From a checkpoint of a small image classifier.
Model: 2.47M parameters, 24-pixel images, arch vit, norm layernorm, activation gelu, patch size [4, 4], layers 12, width 128.
Training: adamw at rate 0.0032, 10100 steps, batches of 64, held-out accuracy 94%.
Data: trained on pictures of board games with random positions, seen at a slant, 97500 training examples.
Rows from block 7 of a small image classifier, named by matrix and row number. Rows with one number belong to one neuron. Each number is 128 + 32 x the weight over its row's rms, rounded and kept within 0 to 255. All counts start at 0. After the name is the row's rms in percent of the matrix's.
After each neuron's rows are labels from the 100 images, of 14976, where the neuron reaches its highest value: "strongest on" is what is common among them. Only what is clearly more common there than usual is listed. The data: pictures of board games with random positions, seen at a slant.
# fc1: MLP up (model.blocks.7.mlp.fc1.weight, 512x128), inputs 0-42
# fc2: MLP down (model.blocks.7.mlp.fc2.weight, 128x512, transposed), outputs 0-42

fc1.255 118 [ 61 104 148 116 163 148 111 100 170 181  98 127  75 130 128 128 103 103 157  96 182 172 125 158 140 118 132  63 101 143 148  92 119 162 162 157 164 102 125 142 175 161 151]
fc2.255 104 [155 101  91 120  74 105 170 168 118  93 159 114 150 149 132 161 109 161  95 147  35  71 133 126 102 141 126 180 148 250 137 137 145 117  45  99  89 164 141  91 101 114 105]
strongest on: digit grid; first side has more

fc1.273 023 [ 73 121  89 146 140  88  73 142 178 172 123 149 121 170  90  77  74 142 121  93 116 142 126 176 112 162  91  99 115 174 148 153 175 165 129 175 148 130 121 133  72 127  90]
fc2.273 016 [122 146 104  82 197 112 153 101 131 115  60 101  86  74 137 109 164  98 153 148 196  83 153  70 152 119 144 121 179 105 131 151 105 103 108 141 112 165  80 159 117 222 133]
strongest on: draughts; nearly full; more pieces: equal

fc1.169 041 [152  94  97 128 136  85 122 154 126 111 158  81 108 154 167 125  56 150 160 153  79  59 129 135 107  98 151 126 196 135 203 198  96 105 122 107  86 142 118  54  62  98  64]
fc2.169 039 [127 142 155 107 159 112 110 100  99 115 117 159 173 103 128 108 160 119  67 108 215 160 139  76 120 147 116 103 117  23 119 111 180 165 187 139 146 105 156 140 176 124 163]
strongest on: nearly full; stones on a line grid; more pieces: equal

fc1.284 118 [ 96 151 142 133 158 168 155 150 119  77 135 140  91 110 135 133 127 154 146 114 175 126 164 156 136 110 170 118 126 193  91 145 136 132  97  94 213 103 106 108 130 217 116]
fc2.284 116 [128 142  78 183 146 166  89 140 103 149  95 149 130  88 120  95 105 131 160 154 111 146 110 109 131 100 137 135 122  91 140 133 134  89 109 111  94 149 160 134 109  32 116]
strongest on: second side has more; noughts and crosses

fc1.302 028 [ 65 135 115 158 147 124  84 109 145 125  94 140 149 150 123 142 112 127 106 123 182  92 131 130 170 183  99 109 113 147  53  88 128 133 169  84 185 105 173 109 123 100  98]
fc2.302 028 [141  92 107 114  65  93 115 152 106 110 117  91 115 176 107 166  75 169 151 186  85 140  94 179 127 126 121 165 139 218 157 117 140 123  67 111  90 159 141  82 102  71 122]
strongest on: nearly empty; digit grid; more pieces: equal

fc1.152 028 [133 176 101 130 136  66 127  92 107 138 178 124 130 181 213 142 121  95 121 132 176 152  97 123 177 176 131  76 134 128 151 104 111 144 187 129 166 115 143 116 192 203 134]
fc2.152 030 [151 114  66 118 106 109 166 167 134 113 119 139 119 110 108 134 102 164 148 135  61 117 151 124 158 122 163 151 139 232 138 133 129  91  67 159  85 111 159 118  80  87 141]
strongest on: digit grid; more pieces: equal

fc1.36 030 [159 172 115 102 160 117  98 185 125 167 168 120 147 117 194 162 161 122 115 100 150  96 137 159 128 168  85 144 134 136  73 108 156 122  97 136 106 132 166 184 200 160 113]
fc2.36 029 [126  87  57 117  99 125 168 106 151 116 131 150 141 149 100 120 121 137 114 177  82 148 129 153 134 113 155 134  96 211 136 130 102 113 153 144 130 173 106  95 124  67 128]
strongest on: nearly empty; digit grid; more pieces: equal

fc1.154 138 [138 105 161 125 160 151 131 135 156 122  75 149  71 125 115 119 108 103 164  99 168 182 153 167 137  85 158  80 130 162 154  78 153 156  99 187 179  89  87 130 153 172 132]
fc2.154 100 [135 100  80 123  91  92 149 149 135 109 185 137 161 155 150 177 116 168  71 167  33  27 119 122  99 136 132 150 151 193 128 114 131 106 106  95  84 137 142  91 110 100 114]
strongest on: digit grid; more pieces: equal

fc1.454 046 [135 147  92 184 162 131 172 152 103 139 182  72 156 141 139  90 186 107 127 186 113  88  54 103 151 166  98 133 155 161 150 151  92 137 182 129 112 143 134 116 104 144 135]
fc2.454 058 [136  74  85 128 101 123 148 140 153 148 122 147 126 137 120 114  95 158 157 134 115 125 140 141 110 123 135 168 112 233 165 109 125 132  66 136 144 153 166  67  83 104 158]
strongest on: nearly empty; more pieces: equal; draughts

fc1.423 063 [137 189  87 172 154 140 155 154  89  97 155  34 127  70 184  84 129 141 145 125  93  78 112 130 132  91 163 132 182 130 137 148 136 133 111  97 114 147 123 104 106 123  80]
fc2.423 054 [107 123 148  89 124 140 108 114 130 153 130 164 155 138 115 148 134 100  58 130 213 133 140 106 134 146 122  92  86   0 119  98 155 177 163 157 153 127 134 151 171 121 135]
strongest on: nearly empty; more pieces: equal; noughts and crosses

fc1.23 101 [ 99 172 151 144 162 147 163 148 128  61 133 118  96 110 127 127 125 159 141 113 176 136 139 146 156 121 183 101 126 205  82 142 132 115 123  99 195 116  90 124 128 187 112]
fc2.23 084 [137 127  85 168 137 155  84 148 107 144  93 149 119  93 114  87 104 153 178 158  98 144 104 102 129 111 125 167 104  93 134 132 142 102 104 112  81 144 168 132 120  27 117]
strongest on: second side has more; noughts and crosses

fc1.136 029 [162  92 142 115 100 136 120 160 153 102 166 139 120 155 182 149  89 155 171  97 117  75  77 184 100  59 194  92 154 120 122 157 147 151 118  61 122 118 105  69  74 117 115]
fc2.136 027 [ 99 123 144 120 154 139 133 101 106  98 127 121 178 127 133 128 168 136  96 127 251 130 133  91 163 159  83 129 112  39  74 142 138 177 140 149 159 145 149 123 178 130 171]
strongest on: nearly full; first side has more

fc1.272 032 [128 183 122 135  83 156  92 153 137 145 192 114  98 110 114 115 149 135 141 166 131  69  91 124 115 100  83 138 146 157 102 162 143 122  86 135  89 131 108 153 120 145 102]
fc2.272 026 [144  97 132 123 111 117 129  91 120 132 116 141 112 157 127 153 105 116 123  71 197 183 150 112 148 109 127 121 119   0 141 151 166 138 153 113 184  74 166  93 152 150 170]
strongest on: noughts and crosses; more pieces: equal

fc1.262 029 [ 86 206 129 111 124 113 108 113 130 150 157 171 144 130 144 107  95 162 133  99 174 163 140 128 131 148  83 152 154  99 114 132  76 180 135 136 152 170 132 194 162 144  71]
fc2.262 021 [111 112  92  98 120  75 101 128  84 108 144  96 103  98 132 107 128 115 133 185  59 156 113 172  92 100  93 176 154 207 115  99  89 136  88 165  86 175 166 138 125  58 188]
strongest on: digit grid; more pieces: equal

fc1.405 048 [102  87  94 135 159 119 115 169 135 125 146  44 142 136 113 116 118 146 164 148  81 119  60 149 122 125 119 130 181 140 151 150 115 152 132 118 206 154 102 103 168 156 137]
fc2.405 072 [156 124 115 150 154 128 145 141 128 136  92 161  73 110 128 102 125 193 153 158  97 162 149  98 108  97 142 180 113 225 155 132  93 136  82 138 155 143 137  67  68 100 138]
strongest on: more pieces: equal; nearly empty; noughts and crosses

fc1.103 115 [ 99 159 147 147 153 156 161 129 103  95 134 119  78  89 125 123 132 162 145 116 180 137 139 145 153 111 148 124 127 204  87 135 111 118 133 115 227 104 110 132 103 205 129]
fc2.103 086 [128 112  69 172 122 156  81 144 100 160 105 150 122  98 126 107 104 144 160 170  72 132  98 124 130 120 126 152 117 163 147 117 164 111 100 122  91 146 168 134 127  19 112]
strongest on: second side has more; noughts and crosses

fc1.510 101 [ 95  82 156 138 164 162 114 163 154 174  68  87 106 135 127  90  93 117 180 116 146 174 126 146 147 114 112 106  94 154 161  50 130 152 116 180 163 126 135 144 184 148 120]
fc2.510 092 [120 103 126 137  98 118 158 135 135  75 172 167 144 126 116 175 104 175  85 114  73  42 150 125  91 127 122 155 168 226 110 138 117 114 110  91  79 144  95  93  87 140 115]
strongest on: first side has more; digit grid

fc1.489 028 [129 116 149 129 143 178  64 136 121 137 124  80 105 114  56 140 122 124 160 159 165 110 153 118 145 135 100  91  73 146 178 184 118 182  82 100 113 149 174 174 212 135 104]
fc2.489 022 [108 151 113 142  91  97 165 108 103 168 143 122 101 133 173 163 138 149 142 173 169 168 134 181  96 151 154 159 164 193 151  99 138 103 127 132 113 138 119 139 131 121 129]
strongest on: digit grid; more pieces: equal

fc1.339 031 [154 158 124 127 110 183 154 165 154 106 151 215 156 128 149  98 167  86  97  99 111 137 153  97 142 119 100 162 136 132 133 122  93 159  90 126 119 189  83 117  32 178  69]
fc2.339 030 [146 121  96  69  89 101 110 144 112 149 151 115 145 147 146 130  70 140 135 164 122 183 127 196 140 162 115 148 123  81 149 147 180 112 137 100 184 149 157 115 175  90 117]
strongest on: second side has more; nearly full; draughts

fc1.29 027 [ 88 111 156 118  56  80  99 139 158 141 121 157 152 149 135 174  64 138  92 173 130 123 115 178 157 131 154 120 105 170 103  80 146 160 172 158 164 195 159 135 207 159 206]
fc2.29 035 [155 135 143 196 127 132 118 119 121  80 150 132 100  81 148 126 173 140 138 148  47  95 162  82 128 108 164 124 135 157 127  99  69 123 162 137  62 137 120  88 120 126  71]
strongest on: second side has more; nearly empty

fc1.505 102 [103 168 152 151 160 160 162 142 135  77 129 141  87 117 137 137 127 161 148 111 159 125 145 156 149 124 180 120 139 209  98 135 119 124  97  91 201 105  84 115 120 210 121]
fc2.505 122 [128 139  77 181 145 166  84 148  96 145 102 167 126  85 120  91 102 139 156 150 101 146 108 106 130 100 127 148 111 100 149 131 128  96 106 119  99 158 163 146 107  36 110]
strongest on: second side has more; nearly full; noughts and crosses

fc1.282 022 [170 153  97 124 160 137 141  89 106 150 110 122 171 153 154 128 153 128  77  96 130 128  95 153  62  63 139 136  92 125 194 173 116  85  63 121 158 139 174 137  95 110  80]
fc2.282 021 [ 99 160 129 118 167 172  69 153  96 145 112 146 105 117  74 148  94 100 108 148 167 126 159 102 103 100 105 126 115  25  82 155 124 167 175 122 178 110 173 173 193 107 151]
strongest on: noughts and crosses; more pieces: equal

fc1.440 034 [221 222 104 168  94 155 147 123  84  77 138 113 142 132 207 119 132 183 144 136 152 120  69  91 127  92 158 127 233 129  67 136 132  97 144 146 153 142 142 143 183 162  97]
fc2.440 027 [111 126  99 144 101 111  97 114 149 131 134 166 110 120  90 114 140  94 113 113  71 108 157 146 168  96  93  95 122 138 110 156  74 130 177 134  87 116 145 121 111  82 117]
strongest on: noughts and crosses; more pieces: equal

fc1.277 123 [124 150 139 151 176 174 123 175 102 133 100 122 126  93 154 100 128 133 141 120 140 129  92 124 138 102 139 118 156 246 100 137 126 154 113 108 228 130 129 139 135 173  98]
fc2.277 093 [151  73  74 102  98 103 147 139 138 131 138 113 154 169 156 128 104 141 108 184  62  94  96 148 142 140 138 182 138  92 153 118 157 150 115 147  60 132 127 117 167  93 128]
strongest on: more pieces: equal; noughts and crosses; nearly empty

fc1.249 089 [166  90 145 140 165 146 107 108 135 134 101  11 144 138 104  51 114  88 213 119 169 156 146 157  91 120 128  87 116 147 159  58 113 125 133 157 137 133 110 126 169 156 104]
fc2.249 153 [133 114 136  96 101  94 156 126 127 128 165 211 101 134 136 214 129 169  76 142 124  82 129 119 127 128 137 157 140 180 125 126 149 112 137  97 116 118 134  94  81 151 142]
strongest on: first side has more; nearly full; stones on a line grid

fc1.138 113 [107  93 163 120 151 155 127 134 131 129  68 161  72 126 136 115 103 108 160  99 178 183 152 168 135  77 130 103 100 176 134  53 155 160 135 174 161 102 122 127 155 146 120]
fc2.138 120 [140  89  85 120  77 100 152 145 136 111 176 121 155 152 139 187  94 173  84 156  61  32 112 118 109 140 129 159 171 214 131 117 124 106 117 105  80 136 119 111 110 115 117]
strongest on: digit grid; first side has more

fc1.351 027 [ 80 152 140 168 106 127  86 119  85 104 179 146  99  79  96  96 130 125 136  88 158 132  75 151 142 123 135  70  98 141  49 119 120 109 169  77 144 128 122 132 110 108  94]
fc2.351 031 [145  60 136 104  90 122 133 140 140 159 157 103 125 158 131 154  83 133 160 106 115 136  96 159 136 138 107 151 146 208 143 104 144 115  90 155 125 130 122 123  97  89 168]
strongest on: draughts; more pieces: equal

fc1.153 026 [114  36 149 115 183  99 133  84 137 182 166 132  82 196  70 135  81 126 157 119 107 176 144 110  77 129 121 143 129 149 189 137 106 134 161 106 109 160 119 119  94 184 188]
fc2.153 019 [123 146 115 173 188 155 166 120  81 108  58 176  90  58 122  91 174 120 153 162 127  97 149  97 110 161 125 122 122 143 115 115 121 116 143 105  59 129 159 175 120 111 144]
strongest on: second side has more; discs in an upright rack